A small audio frame classifier, trained from scratch.
Training: batches of 64, held-out accuracy 96%.
Data: trained on tunes sung on syllables by a formant synthesiser, 39062 training examples, 3.6 epochs.
Rows from block 2, named by matrix and row number. Each number is 128 + 32 x the weight over its row's rms, rounded and kept within 0 to 255. All counts start at 0. Numbers have three digits each.
# conv: width-5 conv (model.blocks.2.conv.weight, 192x192x5), inputs 96-127, a 5 kernel for each
conv.72:183140131102104180150149152174159103124158118095168122138112107116061091123146151155145123030154119147128146114122117050104113116111120056144217209166098115154169193146139127113141131136138137126133083061105156115119122114133089134136130133070160141136118175207189141091159126104091099185153159149137069136187091136172207200182198113113104105108091196239165100162123200174073121094107147140110101106134212120109102104099151151134128149089106131101173060104095084090044108126165206
conv.73:155141113161183077136147118096179133113141141119081102092085098118119173064134124133141141136115203138163212072136117079094112104121136026117127108079110133145129109127118109115102136134139117117165174174145186134147123113129120070070064079112125123131095067112100086075129122107089064151141143164080179075137146104176141095124148120164148136126125120134113132230183133183205135121129124123113109121139146130142137133125099164131108110060118066110083084109101193093117096081108130
conv.74:129128133129167108157153120079125144140131122167078191193165102127158067176123105102122192125149168202176187178168191153116125130127137114145136116181180179175147100129119111125157128153155135120056067117151171113116103126143063095106080153099156094121078163158123123146199166126159182177189137101093088090172181110212200131107155188179171178169133162183172143071161060124067112106102105108104136137120141136116127124121168149125118152143108144137226091113085199108136108091111111
conv.75:168147139127134111149152105111107113129139141174122136114103080173163191085095098177191181165178151143148135109091113000163156139133124079143222120050150149112090078120118113136125155155138139137193120124106110144139127112119220200168169155146155088141141153132145147146125128116122148090136163121127131138119155084093110125145121148121133148149129076160111152191126120089137079116126137119088127163123118115098093115115185172121116137164165063093008115141124152068207174164170184
conv.76:106120134161183111173202101133144157107123128098140079230087181054097114129115108118127108151189166041104095208141102144140122118148138210164138142129160161158168201142147149147155119108120107128168142117149135146127118139137134164145168180100138100174101098113156161131076102136132109198196122142101141081169123139120118105125139118123121128135240063225156125246102078106109128124122131162181126143144115135120138125124079086087075127200127096112138151091156102093149153146133109
conv.77:056107186144100162128082081118156137098134115110080103142075126141023181255109138141120057205102046075185173160149134118143127113162161177099104148145087105089090116126111130120128142155131107117067105162141122128124124134125138103105140110172107154161111117151177182164110124141126126104133140132112113086089097163243197169127120109127145145127079134144083145180131053106140149139119121140181128111141144133140149141120161145141109092078094122162156113088198189114141145138152155
conv.78:127088091164164175103166139151125158162119105015145066124123104110139061195127133120151134123219160145047112194186131064138147149127143135135136151186129098048070141157157164135092138117136123116178149112075074150147157155127150203157106093147171133177149109071033078105104130110059090201176158121163168105068132058092118169141109159137119121117089054235129056051071145179180128106100108113074054128131175146139131111114128077103152188196154066050097185168083118110120138133127123
conv.79:167154081086136232105119152152129145135151090136182179099069165182196129083074088127141160198169189170000114186081136083125115120108105156134137162130095148148136166106109122162181132127140129125057102118138149133116110119142132105083079105139101202129142083115131135138102134156161133149140111077089214179128123055131131086129223142129138125121096135066151197159136174186173131115118129154119111110105095106118157163155177151073098196133091186191093194163192156120106129142107087
conv.80:117158142130141110125136127118149161106106126119139147110174255127081062147097108109119129112242098125092130139089144155116122112117155122090088122162120150148161240135113119141107115115117129132121144158126122118118112133142118156124109124153152152074079120110136176204116120160165138160121153153202065166108102078116123151140117122143137122137071121108163102097040097134080124110127118122166103114154161109125145129126087146133095108115128119105061112150146134152102097125178193
conv.81:134137154109152165195141169134160134127143146085018215198140150117115171134135111130118100161054113167110160124126151131118128133121135197144096072092128134131130126158160141134121116137143142140160108095110111133164166152151088115126127146115107244138114165160123109094186149118108113162156116106165128088124230176216141085088120140126120122139018180224161063132052046255219132127139157160136165148118089156139130128131174147119075079103116108141183145110193122147095121142138137
conv.82:083125128113138101189170118130149141137119142124052101100128113166142093116135149149122077167136093012050032168155169109091113111100092131022080135158126123134115136185149140142141128123141149149160175225190149114131136130128097102102117120125083141188147135121116095086079115197215173105098146141117125123130116112110140144213255108124143146135105160222112183191139071155188126127145160138082101129113141091111112114131136100204226180059134165074125147159186104175090084069093119
conv.83:088105096092196097222148101145164146169149148167142241145140164103071156166087117137105120150087210065173085064167118130125127132123131143141171159126102109116108099146126122148165115115110117151186157175159196148130106126140097141141156164114118173134105126108113115099091129131129138103085143106108113103154112056210166138130086124120117122122113230140042080118087063255150099103101108108158136144129082136114117113109109149097068095208153131111169188145214102120132125141126084
conv.84:085117149144154125142087177147121093129164167179094140161163083184254108078163151143164141096090103146142114117103105166121123122130136142210215128120105124157133096094098089109152129124133155140088113113100101124123102096106091084145151130132131113102113138146117154237104088117164187088092091109096114085146150153085088086089134148146138130127148098111199199123091152185222129112118145158067130107101071138121112125138154155190199132105063072134112104149141122122071111125129127
conv.85:154184192186153166121106090110143131117099132084081110118150131127135164098125151204207188114138174168146069119076084067092104108110107087111135172205067078097130168125112115140141131128108106103122102128143123125106117124126149162137136134126083136140144114111116119146156139123118117079113099126154136127122085077079100154166137121130138133138082102098118110229080091157123120116130140137157113100134139132128123125127115112132182187113109125106082095106062092105161152134125098
conv.86:077070126088111193188128128104122109108119113034148207175133113044172166206183105082092119154075187204123146101168142229149153147141144125105172224190144130115114123137138139138145106128156158138204210214136126120136138133161148147150116123120126158192130150137153139204058124175199197112111140096105108092085077173106131095039037146149142119146129116133121026053224154162136171136142156130136118151123070141123114113114181162139088094175168161179186080112083049120114147173148113
conv.87:120169139139110106111102140127145119086131130201104099114068105089094171083146145185154110182089040166119127150095083110151129127107119185134124104152134125168180205111142130123146141145125141107141137151160054109109122125136177165176141107027045125109144114097088096104165154118135151077081123145198167114109104123179122128123103136127139139147121120077183134104202096091062148147137138129111125127136174126102111141158112118127145139182136102123167142157109112139128113107082089
conv.88:109103101126139124135129141114141115148132135132086085160174168114120114164122099129156151190145203152118117198176214113127125135116098114120155143144116123135179162142149147153145152134097094096208109094149120119133105100111171134080053047164134133116156149113085098142145167130116127096131103125105124223149132131159130089076049131145145132142097119065097104158142202070132144132151165155154091066093135136126121114124165144137117139151084183115038091163184152094195169156153147
conv.89:104136129106086155172082138152099086125128128142054255109131131131147098117119134150159144052042087172199125148072154156143121127118131081124162149152171127105126122126111088102121102114109140155159150163133108135134112104118148128130118119106063255118065120150140143141152148170178181140138130098048079158103122120184160151125093124114113120152078217158104116132082176184187130123136156154070112067082102113112111122139168176133143139158082077128189123183205066105132133139126099